config = dict(
    num_classes=3,
    norm='layernorm_no_bias',
    head_dim=32,
    subsampling=2,
    shampoo_beta=0.99,
    precondition_frequency=16,
    max_precond_dim=1024,
    lr_schedule='wsd',
    weight_decay=0.02,
)
Rows from block 3 of a small sound classifier, named by matrix and row number. Rows with one number belong to one neuron. Each number is 200 + 40 x the weight over its row's rms, rounded and kept within 0 to 999. All counts start at 0.
After each neuron's rows are labels from the 100 clips, of 14976, where the neuron reaches its highest value: "strongest on" is what is common among them. Only what is clearly more common there than usual is listed. The data: chords played on synthesised instruments.
# fc1: first MLP up (model.blocks.3.ff1.fc1.weight, 576x192), inputs 96-191
# fc2: first MLP down (model.blocks.3.ff1.fc2.weight, 192x576, transposed), outputs 96-191

fc1.20,178,252,209,159,180,191,228,205,192,229,210,159,149,228,179,282,178,182,220,264,249,252,255,229,254,238,155,169,136,178,186,235,231,205,156,246,200,242,195,226,193,229,275,162,207,200,140,260,212,228,187,240,196,185,195,241,195,259,170,255,187,275,169,81,207,182,232,140,194,242,225,186,158,179,219,201,276,172,224,176,175,208,147,212,212,249,189,221,207,221,195,145,225,202,152,167
fc2.20,172,235,189,201,283,221,160,227,210,199,172,186,246,312,238,171,221,264,165,180,211,237,144,246,125,204,136,147,221,190,217,217,208,72,184,189,148,166,200,168,207,153,181,173,158,243,196,213,160,226,206,230,249,237,177,87,186,210,250,267,148,198,209,236,210,224,168,122,173,165,200,195,205,227,189,172,211,163,227,176,254,189,137,160,140,151,165,261,281,202,106,173,190,169,166,234
strongest on: inversion: root position; the note B; the note F#; root: B

fc1.145,198,177,281,318,288,213,173,225,205,206,244,212,159,186,232,184,181,210,200,284,195,213,215,149,226,219,247,194,192,163,220,238,211,182,180,154,164,322,163,150,164,213,213,238,212,254,217,109,135,219,204,250,200,159,168,246,184,234,153,203,195,213,184,169,257,312,242,220,233,175,225,222,267,252,204,130,238,152,147,220,206,241,263,250,233,184,171,263,162,154,142,239,145,119,203,226
fc2.145,238,193,248,231,191,169,234,214,224,248,223,224,131,277,187,215,209,203,224,236,157,164,171,224,158,128,197,233,137,222,216,181,235,260,279,247,277,214,215,148,168,235,232,169,247,180,187,150,237,195,197,149,215,185,111,200,145,253,205,240,224,139,171,241,179,207,227,156,203,201,147,222,204,178,219,155,179,181,180,130,223,163,169,149,175,232,170,227,237,203,220,136,138,174,239,264
strongest on: text has "dominant"; root: E

fc1.19,157,203,225,226,183,182,206,246,236,188,205,203,217,273,171,230,181,248,210,200,144,221,221,217,193,119,263,266,217,197,141,148,195,139,217,181,162,177,190,195,162,178,218,203,202,172,188,229,148,246,165,147,252,156,210,195,242,202,193,149,144,220,215,176,282,193,284,213,230,138,226,144,250,278,178,168,239,227,175,262,160,171,295,218,146,220,136,203,241,225,167,238,125,210,168,226
fc2.19,192,195,201,169,252,235,163,241,165,212,200,239,206,224,236,261,164,226,203,189,169,169,156,99,153,245,212,174,192,225,172,143,191,218,218,193,206,244,239,186,216,239,203,220,207,211,166,176,143,240,168,105,180,280,210,212,161,155,160,144,255,185,190,104,156,239,166,148,225,205,168,169,208,140,235,216,247,166,164,239,193,167,196,260,255,198,231,190,155,310,203,196,241,218,176,268
strongest on: arpeggio; inversion: root position; playing: arpeggio down

fc1.155,240,128,239,208,166,202,203,273,164,204,169,179,197,182,158,247,237,209,178,263,192,161,250,219,190,187,213,229,186,131,244,228,211,290,189,161,203,170,268,302,168,205,193,211,155,134,177,252,223,155,236,236,162,286,213,252,213,185,151,284,245,213,229,139,130,221,181,146,157,223,216,152,170,140,221,148,253,192,192,209,186,255,220,208,198,237,219,142,107,176,166,179,263,138,231,187
fc2.155,187,183,162,247,166,203,200,316,183,125,212,127,259,210,196,166,223,192,138,234,231,256,246,179,177,219,212,199,169,261,257,234,139,189,213,192,291,232,220,242,173,220,174,227,251,191,243,165,166,228,230,252,181,196,215,215,229,204,232,133,300,241,183,179,215,217,237,223,240,155,133,184,232,175,187,176,205,205,358,263,183,256,152,153,220,197,164,199,228,225,263,149,192,227,207,253
strongest on: the note C#; root: C#

fc1.50,148,175,183,201,213,264,194,188,200,139,145,123,216,179,199,118,196,158,217,186,236,144,139,171,218,157,217,201,153,85,160,229,235,179,122,167,150,218,67,203,156,262,192,221,183,219,161,164,182,232,151,161,217,171,203,261,188,220,219,172,243,176,247,163,182,198,171,176,211,123,255,224,178,90,254,213,268,265,158,254,179,161,158,276,244,195,150,130,220,167,195,231,182,230,153,234
fc2.50,144,199,249,149,173,217,164,200,233,227,267,192,236,298,169,165,233,236,197,199,167,290,146,229,219,210,199,212,177,241,186,220,181,216,194,166,231,197,236,171,189,165,232,250,207,227,185,298,213,179,226,233,218,186,161,162,230,208,222,234,302,152,243,223,212,162,210,198,195,185,155,168,245,281,265,218,210,225,246,198,219,229,209,124,276,232,188,172,279,173,235,207,232,199,237,189
strongest on: text has "dominant"

fc1.503,158,224,205,222,203,326,236,206,258,143,186,174,294,191,187,214,190,175,177,187,117,295,158,140,142,269,191,242,221,207,209,134,210,225,203,237,169,145,215,257,150,249,206,265,237,168,209,244,142,185,198,147,130,230,190,201,161,185,193,211,229,202,231,173,242,211,127,166,95,212,240,198,252,205,206,257,225,187,245,197,203,245,175,237,170,195,139,196,219,222,261,286,181,185,209,217
fc2.503,192,183,196,160,199,181,224,180,244,123,205,167,168,237,277,185,174,170,220,281,185,194,245,269,214,238,138,169,184,171,179,146,217,259,238,223,220,178,228,219,203,144,128,164,163,199,236,126,243,233,259,168,195,251,197,183,198,210,220,197,213,248,184,124,177,246,190,213,182,231,153,205,237,181,279,185,113,198,131,205,171,208,255,193,201,178,213,195,175,178,222,274,171,224,214,236
strongest on: root: B; root: A#

fc1.95,154,228,259,212,165,147,221,232,202,145,174,167,193,176,226,258,220,248,145,199,187,218,221,195,82,190,212,197,153,174,233,227,178,219,255,215,219,201,153,158,162,194,191,229,163,246,183,237,287,234,215,213,237,103,155,196,112,191,123,242,175,230,225,135,213,229,187,200,183,231,187,183,133,201,237,191,166,211,265,203,191,246,246,217,194,194,230,223,174,271,299,266,132,174,159,183
fc2.95,272,220,154,208,194,103,231,261,213,210,194,161,180,221,127,185,199,194,246,241,217,229,137,202,251,229,175,181,195,198,193,239,161,203,207,225,192,214,223,212,141,221,107,232,185,182,190,247,206,238,205,265,192,187,200,150,212,210,186,265,164,215,197,186,207,200,268,168,247,228,229,225,227,213,198,130,257,226,211,200,204,233,233,136,185,237,272,170,125,186,241,223,159,197,273,228
strongest on: arpeggio; inversion: second inversion; root: E

fc1.564,210,198,207,213,242,224,226,236,244,147,221,171,214,128,176,188,150,207,167,187,152,256,143,230,148,141,306,219,208,151,151,184,188,202,227,248,187,236,277,149,257,145,244,225,178,223,177,203,191,186,166,153,200,223,260,235,254,219,164,249,147,214,172,150,170,162,261,207,177,261,200,191,187,234,247,185,121,216,197,142,127,193,256,63,182,218,195,247,202,246,237,175,233,212,188,211
fc2.564,129,273,215,220,193,210,124,265,234,253,215,229,191,204,273,179,260,230,272,188,208,202,203,199,169,203,253,194,173,150,235,282,204,259,198,183,123,160,199,245,127,191,269,241,172,180,161,174,188,187,254,192,132,238,263,244,168,126,155,199,180,234,195,238,203,231,290,233,154,242,159,152,215,230,197,142,226,191,254,221,179,182,210,212,193,184,205,62,220,220,171,103,186,192,203,209
strongest on: the note C#; root: F#; root: C#

fc1.142,210,167,259,124,302,242,210,258,215,147,214,250,210,162,149,155,237,211,163,204,195,195,220,124,178,212,168,227,254,124,223,275,266,246,201,192,253,239,259,221,172,231,205,214,135,217,283,263,199,116,160,156,199,171,186,187,285,129,187,229,243,151,167,206,151,214,190,214,181,249,274,226,264,174,281,211,254,212,131,146,260,268,192,166,199,188,168,199,195,212,244,210,230,182,195,227
fc2.142,150,163,208,203,276,233,264,205,237,167,149,142,146,181,187,164,141,203,198,239,185,205,91,195,199,182,205,160,180,260,192,185,191,136,121,187,174,180,215,121,152,245,198,222,175,225,180,264,258,151,208,220,116,231,248,185,170,200,148,159,175,156,197,197,175,192,189,204,120,192,148,158,206,180,185,123,216,242,153,149,237,168,222,130,204,194,206,221,172,214,162,212,149,147,207,227
strongest on: root: C#; root: D

fc1.306,202,183,132,116,244,228,184,245,193,155,146,162,160,274,225,170,146,253,261,239,257,235,160,189,197,231,190,244,261,207,160,223,212,213,169,146,169,249,237,170,230,185,181,208,161,146,186,224,207,171,194,131,179,244,201,251,204,197,183,216,139,239,154,237,187,177,177,187,210,203,129,177,195,129,163,189,199,238,150,207,283,175,253,265,181,229,174,218,190,199,195,303,158,166,173,143
fc2.306,233,174,158,255,253,165,191,200,215,235,218,166,198,256,228,164,208,226,223,196,201,190,176,195,198,151,239,215,209,203,171,165,184,259,220,245,176,159,193,167,230,239,219,203,223,103,244,257,148,184,168,158,206,202,163,183,267,154,168,221,194,104,149,118,174,231,167,192,115,188,201,205,206,185,239,90,276,216,185,214,194,138,135,204,204,164,192,174,226,209,187,226,142,197,216,153
strongest on: inversion: first inversion; root: D; dominant 9th

fc1.222,205,181,131,218,182,206,110,181,192,134,189,209,218,199,135,246,249,237,246,214,138,234,181,213,212,187,252,241,197,145,197,210,159,189,287,181,149,237,264,254,212,227,183,176,160,195,205,166,266,278,207,172,204,270,162,132,228,195,142,176,232,169,138,170,224,155,218,236,182,211,217,291,219,156,185,165,225,137,168,165,151,119,256,274,202,187,150,172,232,193,222,163,188,226,159,131
fc2.222,184,263,226,189,105,154,256,272,282,280,199,117,203,203,165,224,235,95,149,158,173,134,219,146,235,209,166,203,226,150,198,225,229,144,224,227,149,168,217,200,110,207,157,210,212,188,106,253,209,187,217,181,193,210,253,146,141,169,213,173,252,192,197,223,200,163,196,197,197,174,222,220,195,196,250,162,181,148,192,177,226,191,192,181,219,175,204,250,214,210,226,206,157,153,194,170
strongest on: the note C#; root: C#; dominant 9th

fc1.124,208,219,165,181,145,190,200,270,234,209,220,232,203,204,194,198,232,296,146,230,258,163,244,134,202,151,223,166,189,238,243,148,132,270,142,222,167,147,187,214,230,209,149,201,169,173,241,184,173,179,156,210,126,279,187,242,168,201,202,255,227,192,153,289,177,145,204,174,203,166,186,182,194,281,207,202,208,217,224,220,202,170,219,232,215,138,168,127,180,174,145,135,183,241,115,156
fc2.124,283,200,247,126,184,280,183,242,218,164,189,211,189,194,198,199,131,225,140,211,205,182,134,234,262,220,212,189,225,196,192,253,190,205,115,123,133,149,196,215,128,91,216,208,188,222,185,185,225,199,200,144,162,213,188,179,197,203,165,208,230,151,190,203,227,176,198,177,158,196,156,198,206,172,133,222,244,238,158,189,204,148,214,294,189,157,226,147,173,251,267,192,161,204,144,191
strongest on: arpeggio; inversion: first inversion; playing: arpeggio down; root: F

fc1.273,204,220,206,115,259,237,198,145,126,135,205,163,150,225,225,220,209,170,193,243,210,245,206,210,128,180,234,167,247,146,178,230,224,153,186,190,178,190,276,247,173,237,146,148,231,203,205,240,205,186,190,184,179,214,226,250,179,263,215,228,252,154,227,203,244,188,217,136,160,177,220,110,241,160,218,246,247,194,198,189,201,219,196,187,92,204,206,209,216,219,310,253,135,168,174,199
fc2.273,225,241,192,193,177,212,170,232,200,252,221,171,299,245,149,204,177,203,262,282,215,231,230,201,185,184,255,221,189,207,211,207,235,148,181,244,158,180,137,250,230,169,201,159,235,210,151,209,195,233,141,180,203,184,212,163,189,184,218,147,194,223,182,165,149,179,139,217,254,177,221,257,153,165,183,182,184,167,160,198,189,194,213,93,134,166,239,199,223,182,110,221,199,152,119,221
strongest on: inversion: first inversion; root: B; dominant 9th

fc1.179,190,202,226,243,198,212,158,244,171,156,233,188,176,241,216,177,194,209,225,204,196,206,181,207,140,237,196,205,168,205,245,155,196,196,263,233,192,124,116,276,222,143,195,170,238,226,215,204,312,155,217,156,184,172,182,132,173,197,218,155,229,234,209,176,207,207,203,298,230,204,242,167,169,148,229,223,187,223,166,83,285,194,184,161,194,308,127,224,153,106,228,180,184,176,233,242
fc2.179,250,201,228,156,124,215,210,134,175,277,208,190,262,199,259,190,159,210,193,208,191,212,222,217,231,234,185,204,203,196,201,258,167,212,235,201,168,208,263,243,226,178,259,182,186,143,178,140,221,175,217,228,163,165,183,222,187,207,222,215,266,193,173,258,137,219,199,205,180,242,196,191,221,178,152,236,126,210,203,175,224,208,175,194,199,223,212,230,216,192,182,226,140,177,249,132
strongest on: the note C#; root: C#; root: F#

fc1.92,173,179,200,169,191,137,171,268,188,203,142,185,153,131,167,241,197,246,226,146,158,192,194,184,183,197,200,205,199,174,231,203,181,178,192,232,167,139,303,222,183,167,216,188,210,167,121,281,177,184,199,226,201,185,140,228,130,183,211,211,167,244,260,207,209,216,242,229,207,220,110,205,291,164,163,225,174,227,153,178,222,251,132,157,154,167,190,201,177,187,264,284,279,201,198,137
fc2.92,201,185,151,209,142,198,176,171,246,205,188,145,274,279,214,287,304,177,187,95,215,207,290,208,281,235,224,207,142,248,145,244,195,191,206,232,154,128,249,148,175,238,255,224,141,215,205,177,239,145,169,177,243,170,202,196,174,227,202,232,206,126,213,180,225,218,165,171,167,217,197,254,195,275,202,191,306,136,196,186,230,168,144,205,132,202,171,228,232,180,161,219,160,257,156,162
strongest on: text has "dominant"; root: G#

fc1.444,194,269,186,243,184,238,260,203,155,229,182,209,277,164,195,161,218,172,250,243,136,142,243,202,160,213,74,180,269,133,261,179,136,207,182,254,178,192,242,161,178,103,207,244,207,239,158,237,239,183,103,130,224,151,163,223,145,203,235,203,220,158,206,222,217,161,201,215,197,195,181,198,169,204,236,232,191,224,126,229,236,169,215,168,193,256,164,206,150,175,222,184,169,200,261,201
fc2.444,131,276,143,128,182,198,236,228,164,220,167,225,191,204,195,253,128,199,267,89,183,146,231,148,148,199,149,227,216,266,168,195,141,114,218,249,215,272,195,178,244,228,136,221,153,191,145,187,193,234,156,75,215,223,187,176,209,199,193,197,187,195,128,219,187,245,163,210,160,182,207,178,179,97,198,219,270,176,204,127,174,106,142,288,146,190,187,235,270,218,209,181,190,203,144,205
strongest on: root: C#

fc1.505,169,195,242,201,277,204,209,173,231,221,216,171,227,248,217,195,228,159,115,200,231,239,219,222,163,210,159,166,137,241,218,200,250,186,182,207,146,223,222,182,213,179,194,187,187,190,284,271,227,133,189,154,171,124,201,139,202,192,194,147,264,230,169,115,199,240,188,160,227,197,201,214,219,220,99,168,97,215,197,164,180,247,248,173,149,254,283,243,161,156,223,188,197,128,153,169
fc2.505,197,217,193,205,212,208,184,134,216,149,183,230,173,157,174,251,212,146,231,199,201,219,230,209,184,269,204,233,214,253,152,200,152,114,197,169,234,142,241,220,188,187,112,191,249,262,134,209,236,235,206,143,247,198,290,220,231,188,121,151,259,262,167,205,200,178,268,193,206,160,285,154,225,216,189,229,153,169,194,251,142,252,240,192,212,253,187,198,168,151,267,254,191,218,209,159
strongest on: text has "dominant"

fc1.232,228,214,257,108,183,234,205,270,171,192,98,132,185,130,246,184,168,259,188,188,241,221,216,172,228,273,205,201,259,176,257,166,179,145,173,283,151,251,178,182,257,130,118,169,246,206,259,155,208,158,226,184,170,243,201,204,231,166,259,132,213,179,145,243,179,158,233,232,230,237,229,215,173,189,186,152,224,184,187,171,159,171,201,258,222,177,168,213,215,181,285,211,129,197,206,202
fc2.232,122,247,129,213,162,155,238,233,211,284,212,228,262,210,209,181,195,208,184,236,194,245,221,221,193,230,222,134,210,211,221,221,172,179,225,212,220,213,129,99,137,148,275,194,126,163,251,160,184,216,243,159,212,209,214,148,186,158,155,181,221,170,247,214,260,240,177,146,239,192,218,218,217,276,218,211,185,220,177,156,162,184,195,250,226,168,201,261,141,199,221,131,179,248,265,209
strongest on: arpeggio; inversion: root position

fc1.331,150,177,175,110,153,153,231,144,192,176,187,220,140,169,227,199,210,147,166,186,255,122,291,207,221,246,200,168,242,166,225,202,271,125,189,236,255,227,194,221,185,203,168,190,226,214,209,251,178,199,182,171,277,171,189,177,190,146,201,150,127,151,186,232,188,218,198,215,285,148,184,205,178,227,132,181,286,228,174,165,208,262,220,223,170,260,249,184,213,109,151,172,238,177,163,223
fc2.331,169,231,233,180,212,206,238,189,209,218,192,209,217,140,143,258,144,234,202,219,244,203,261,195,92,245,228,183,229,252,213,207,169,214,208,280,199,215,190,172,215,231,219,142,167,231,190,219,251,175,167,141,140,173,237,274,253,155,142,196,248,236,197,188,190,185,203,241,132,227,150,180,168,162,220,271,218,230,168,195,135,202,227,182,143,192,187,252,226,125,129,149,122,154,196,243
strongest on: arpeggio; the note G#; root: F; root: C#

fc1.11,192,222,160,148,245,200,181,235,204,170,234,225,118,170,211,210,209,229,258,146,234,148,145,204,188,172,188,234,219,137,200,209,228,208,198,243,187,222,135,204,206,261,151,243,263,186,139,283,284,206,203,220,191,180,240,218,175,191,146,244,230,199,251,263,214,262,201,255,193,206,223,179,214,209,233,195,154,226,171,204,272,216,194,212,127,197,211,226,174,210,197,213,197,253,195,131
fc2.11,230,172,216,269,239,214,154,186,105,214,157,271,239,257,169,139,241,253,247,175,192,184,185,199,160,160,340,249,205,193,228,175,227,219,178,247,157,210,191,158,226,247,205,215,200,194,204,230,175,222,227,159,210,185,183,189,157,181,196,205,233,198,161,181,220,320,295,173,223,176,200,230,233,198,259,184,178,258,245,247,144,183,234,148,161,196,160,193,257,165,221,195,205,212,124,285
strongest on: inversion: first inversion; root: G

fc1.491,133,169,120,197,212,192,227,213,193,270,256,242,172,194,196,210,96,155,223,269,280,163,194,225,209,220,162,169,155,194,188,146,201,177,237,176,185,123,249,225,190,130,185,198,206,206,194,168,188,265,207,172,208,134,263,162,228,148,188,203,163,231,290,221,250,193,246,144,181,128,192,169,185,213,242,151,178,204,241,202,232,200,270,231,242,292,184,214,238,158,220,250,172,172,191,230
fc2.491,241,220,111,196,217,200,189,170,223,217,142,236,204,263,258,155,191,206,164,238,138,183,146,220,140,213,194,242,268,254,259,155,235,188,139,145,191,151,168,242,186,124,147,169,206,213,196,232,227,187,230,150,207,220,172,174,206,291,179,195,228,221,170,206,207,230,95,224,164,219,176,150,242,184,212,235,224,233,218,186,175,209,152,213,193,212,194,89,226,223,185,211,245,226,220,185
strongest on: inversion: first inversion; root: F#

fc1.205,137,158,219,167,217,156,189,182,188,188,153,215,247,145,205,156,206,282,235,162,171,169,192,222,235,212,185,215,93,161,247,251,158,250,171,195,110,230,169,151,155,207,167,248,140,122,277,211,253,228,176,239,237,174,215,187,233,184,213,228,184,131,210,211,148,126,193,220,189,179,126,182,258,171,235,201,224,200,259,233,217,186,197,219,126,233,199,207,202,198,229,187,259,260,193,237
fc2.205,195,178,86,176,251,272,100,248,155,137,245,200,182,241,119,182,194,281,183,182,197,227,230,165,234,199,139,140,220,181,236,193,157,194,144,213,256,206,229,194,173,139,231,145,214,207,165,214,208,175,218,153,173,182,207,140,173,168,220,222,135,196,218,126,169,227,187,223,188,174,268,191,214,120,216,267,265,151,216,252,182,166,217,208,265,206,256,269,249,138,216,249,180,175,198,235
strongest on: inversion: second inversion; arpeggio; the note A#; root: A#

fc1.435,168,214,184,222,236,295,143,172,166,254,159,182,203,186,211,215,180,244,206,155,162,219,208,179,255,302,291,215,185,106,170,176,195,206,251,291,136,152,211,179,195,136,176,196,150,247,216,137,263,121,189,194,188,246,123,184,232,206,160,205,177,180,195,160,262,218,250,259,228,114,128,211,157,205,178,170,215,267,226,300,227,173,249,182,227,138,265,200,80,243,184,247,169,204,232,152
fc2.435,245,226,221,144,147,197,200,96,181,218,224,187,154,260,170,83,101,193,218,163,187,232,244,283,184,147,174,231,318,178,183,132,184,209,157,230,260,156,173,201,220,122,234,195,152,189,301,174,160,175,230,251,193,209,257,178,157,192,207,196,125,191,162,189,206,230,198,213,201,198,155,224,149,169,233,221,228,219,305,222,250,167,137,210,226,216,133,180,167,169,134,204,206,172,167,200
strongest on: inversion: first inversion; root: C; root: B

fc1.149,144,211,153,180,163,194,170,240,256,222,196,162,205,237,163,206,258,203,279,172,242,240,139,203,200,255,113,248,194,187,229,244,254,208,298,101,238,198,176,157,242,198,245,199,267,167,172,228,107,252,198,263,238,282,230,179,219,164,172,270,196,182,202,181,195,199,145,266,224,193,231,224,168,166,157,164,166,208,236,151,178,164,212,167,206,237,170,167,127,151,162,206,235,243,191,211
fc2.149,184,176,166,213,199,151,188,227,193,250,197,155,202,228,198,213,232,198,209,188,157,277,169,232,226,152,203,221,218,207,147,233,156,237,247,196,158,190,180,176,27,136,202,145,214,189,283,285,116,256,216,239,240,230,130,240,218,192,233,233,199,197,254,204,231,282,226,215,176,227,148,142,181,184,197,243,174,198,228,262,211,271,202,194,209,290,239,186,220,266,198,235,226,200,185,169
strongest on: arpeggio; the note B; inversion: first inversion; text has "dominant"

fc1.377,198,136,227,280,211,147,194,224,125,178,162,272,225,271,165,293,204,170,189,212,163,243,178,151,133,171,204,156,177,180,240,268,251,236,176,233,135,256,205,222,222,198,226,250,193,231,152,148,178,182,175,223,131,212,199,221,172,196,239,253,135,215,181,114,173,194,132,198,245,258,168,126,174,253,224,224,170,214,193,146,187,183,233,201,237,156,168,232,192,240,184,194,301,205,205,107
fc2.377,233,222,187,141,157,169,242,243,193,241,196,243,184,199,234,214,144,216,151,188,172,156,174,217,147,224,223,248,190,208,137,320,136,129,216,305,159,193,170,223,205,274,246,170,245,202,212,212,164,220,171,205,229,204,138,241,214,145,294,198,239,208,223,199,175,272,226,170,186,204,153,177,218,224,203,186,141,251,218,101,171,260,182,210,235,188,180,137,264,211,184,236,188,153,208,232
strongest on: inversion: root position; root: G#; root: D

fc1.549,235,178,225,212,235,123,146,184,289,138,221,202,210,214,148,177,192,246,185,182,206,174,226,145,208,157,206,237,183,84,203,129,184,235,169,222,150,137,173,195,240,159,150,197,175,61,198,180,246,158,166,176,245,139,163,176,159,163,191,199,142,199,185,235,267,192,235,228,270,189,161,254,192,206,177,178,180,180,232,144,235,218,264,111,178,171,184,227,193,225,189,247,210,194,202,181
fc2.549,246,231,222,192,198,254,155,220,173,210,145,205,225,160,189,181,207,238,277,196,180,231,216,190,245,203,171,218,187,239,152,168,172,190,252,218,293,206,203,197,210,157,161,269,228,207,271,180,171,273,166,218,170,151,193,158,237,243,187,194,201,208,211,153,245,229,224,257,195,178,186,91,259,159,237,261,71,192,282,269,214,211,209,208,135,211,148,170,217,144,166,150,207,210,264,176
strongest on: inversion: first inversion; root: C#

fc1.69,175,195,191,188,160,282,191,254,251,147,214,243,171,127,188,155,229,209,196,133,227,233,150,246,187,145,203,185,202,241,222,155,168,215,289,236,238,172,215,226,199,311,181,117,163,117,200,184,152,134,212,194,192,185,238,202,215,218,243,249,204,162,234,111,169,230,159,223,223,220,157,290,173,124,185,209,258,244,242,202,234,157,181,300,240,162,152,139,227,174,204,187,157,297,244,241
fc2.69,103,233,190,258,227,224,145,152,231,229,208,186,213,196,248,194,148,226,187,198,194,214,164,235,131,124,221,173,78,245,221,181,202,169,206,148,192,198,170,188,260,185,229,182,146,272,164,223,251,193,167,199,251,242,157,189,201,208,130,122,242,219,235,129,174,179,183,176,225,217,234,218,139,186,234,192,213,206,170,172,191,217,218,184,203,174,222,198,256,198,173,314,229,154,209,150
strongest on: inversion: first inversion; arpeggio; the note F; the note G#

fc1.390,179,246,129,112,212,176,181,200,211,215,192,182,157,239,191,272,220,141,173,119,210,138,218,195,288,224,209,218,245,265,240,232,241,245,150,246,200,233,187,189,202,164,214,163,235,172,234,147,218,246,163,204,182,257,156,221,204,175,148,196,156,182,268,193,204,260,193,150,202,197,233,232,268,244,109,246,178,209,195,157,228,129,178,213,228,232,186,234,201,143,80,217,164,230,145,169
fc2.390,125,241,174,211,186,194,225,220,234,251,165,200,267,220,160,216,307,249,157,229,183,150,224,163,212,170,147,142,218,263,197,170,192,193,164,193,223,199,222,240,252,123,168,203,223,199,246,236,75,185,176,189,180,197,209,173,118,202,221,172,184,164,134,199,220,182,196,129,150,162,146,230,204,170,237,182,198,106,168,217,221,196,171,103,202,172,240,183,228,149,154,209,187,192,262,179
strongest on: text has "dominant"

fc1.367,222,149,206,234,213,247,128,178,208,161,228,132,190,246,231,184,244,246,278,208,209,268,168,211,128,177,193,234,176,227,232,149,174,277,183,115,154,130,237,285,194,196,213,192,181,188,178,151,169,185,258,246,218,181,193,243,181,201,224,206,169,213,269,185,179,214,166,266,173,133,189,193,183,153,265,137,170,178,206,165,141,163,199,156,121,199,138,228,213,201,190,263,250,145,232,209
fc2.367,234,197,182,280,227,177,154,202,206,179,189,190,251,178,235,185,156,203,216,131,181,219,201,156,199,171,200,213,158,194,218,232,139,183,152,272,195,214,234,217,221,176,210,213,215,190,182,182,108,162,199,208,217,172,179,160,172,186,187,252,227,190,223,265,234,195,195,110,245,144,178,237,247,123,172,174,213,197,131,226,180,226,193,197,265,134,219,245,217,179,260,232,195,206,252,166
strongest on: the note C#; the note E; inversion: first inversion; the note G#

fc1.201,201,207,140,198,239,232,220,230,242,243,248,180,253,122,153,204,278,215,195,146,150,198,206,208,166,190,191,177,235,181,202,117,150,180,279,226,207,198,314,206,211,270,221,160,231,219,164,233,163,249,219,164,199,243,176,176,199,203,150,277,184,210,178,203,262,194,165,177,245,212,227,231,190,211,217,248,152,223,227,280,210,155,205,230,218,232,213,194,217,198,145,184,253,198,228,160
fc2.201,186,238,156,167,131,267,255,225,229,171,240,164,220,165,177,179,201,257,223,180,157,172,133,229,176,211,239,138,281,213,213,187,255,184,202,217,257,215,157,156,235,148,254,148,170,197,139,234,217,119,247,218,242,183,169,178,210,149,217,189,242,216,209,200,258,168,213,261,197,230,184,255,209,141,178,216,149,161,159,174,182,169,176,179,185,240,220,241,161,249,207,233,200,214,251,201
strongest on: inversion: second inversion; root: B

fc1.137,187,184,297,174,231,211,212,199,179,117,211,228,226,189,144,224,224,159,160,262,195,273,262,147,161,151,175,204,208,145,295,239,276,164,208,228,222,190,204,196,210,216,222,234,244,172,306,247,294,238,239,248,278,226,237,183,208,220,193,203,151,264,140,202,186,159,133,225,245,210,262,185,148,244,188,190,265,238,208,209,236,217,197,199,125,208,207,205,156,189,243,180,191,114,213,256
fc2.137,182,155,271,157,191,157,261,154,123,185,169,191,175,173,238,208,197,183,204,158,139,203,172,188,165,185,194,159,209,188,167,176,181,234,166,260,174,166,229,104,225,171,213,233,232,230,293,117,114,173,201,165,165,218,228,201,215,199,254,175,264,207,208,227,177,172,288,195,214,170,116,177,216,197,235,226,220,183,205,211,141,215,220,230,189,212,247,165,168,184,203,177,168,228,230,195
strongest on: the note C#; root: C#

fc1.417,192,151,168,178,196,125,227,250,284,176,215,220,283,166,233,177,220,204,141,171,186,221,255,208,195,213,181,209,165,224,206,183,233,194,210,208,164,235,174,215,210,213,226,252,228,131,198,163,166,161,205,197,212,224,232,177,222,200,197,196,228,139,191,190,259,260,177,229,226,119,223,222,205,243,223,194,199,174,257,116,284,189,178,231,248,99,215,140,163,179,235,142,200,193,128,154
fc2.417,160,233,125,284,170,151,209,201,210,244,218,213,137,173,212,125,253,224,183,186,191,161,254,227,251,224,200,194,174,254,240,175,228,134,203,196,168,130,255,206,206,106,170,188,131,164,172,267,278,193,152,202,209,158,235,165,190,188,206,235,242,180,183,197,187,190,267,233,190,259,177,166,142,235,140,230,214,235,177,215,248,183,212,189,188,192,328,203,225,224,197,222,211,150,234,199
strongest on: arpeggio; the note D#; root: D#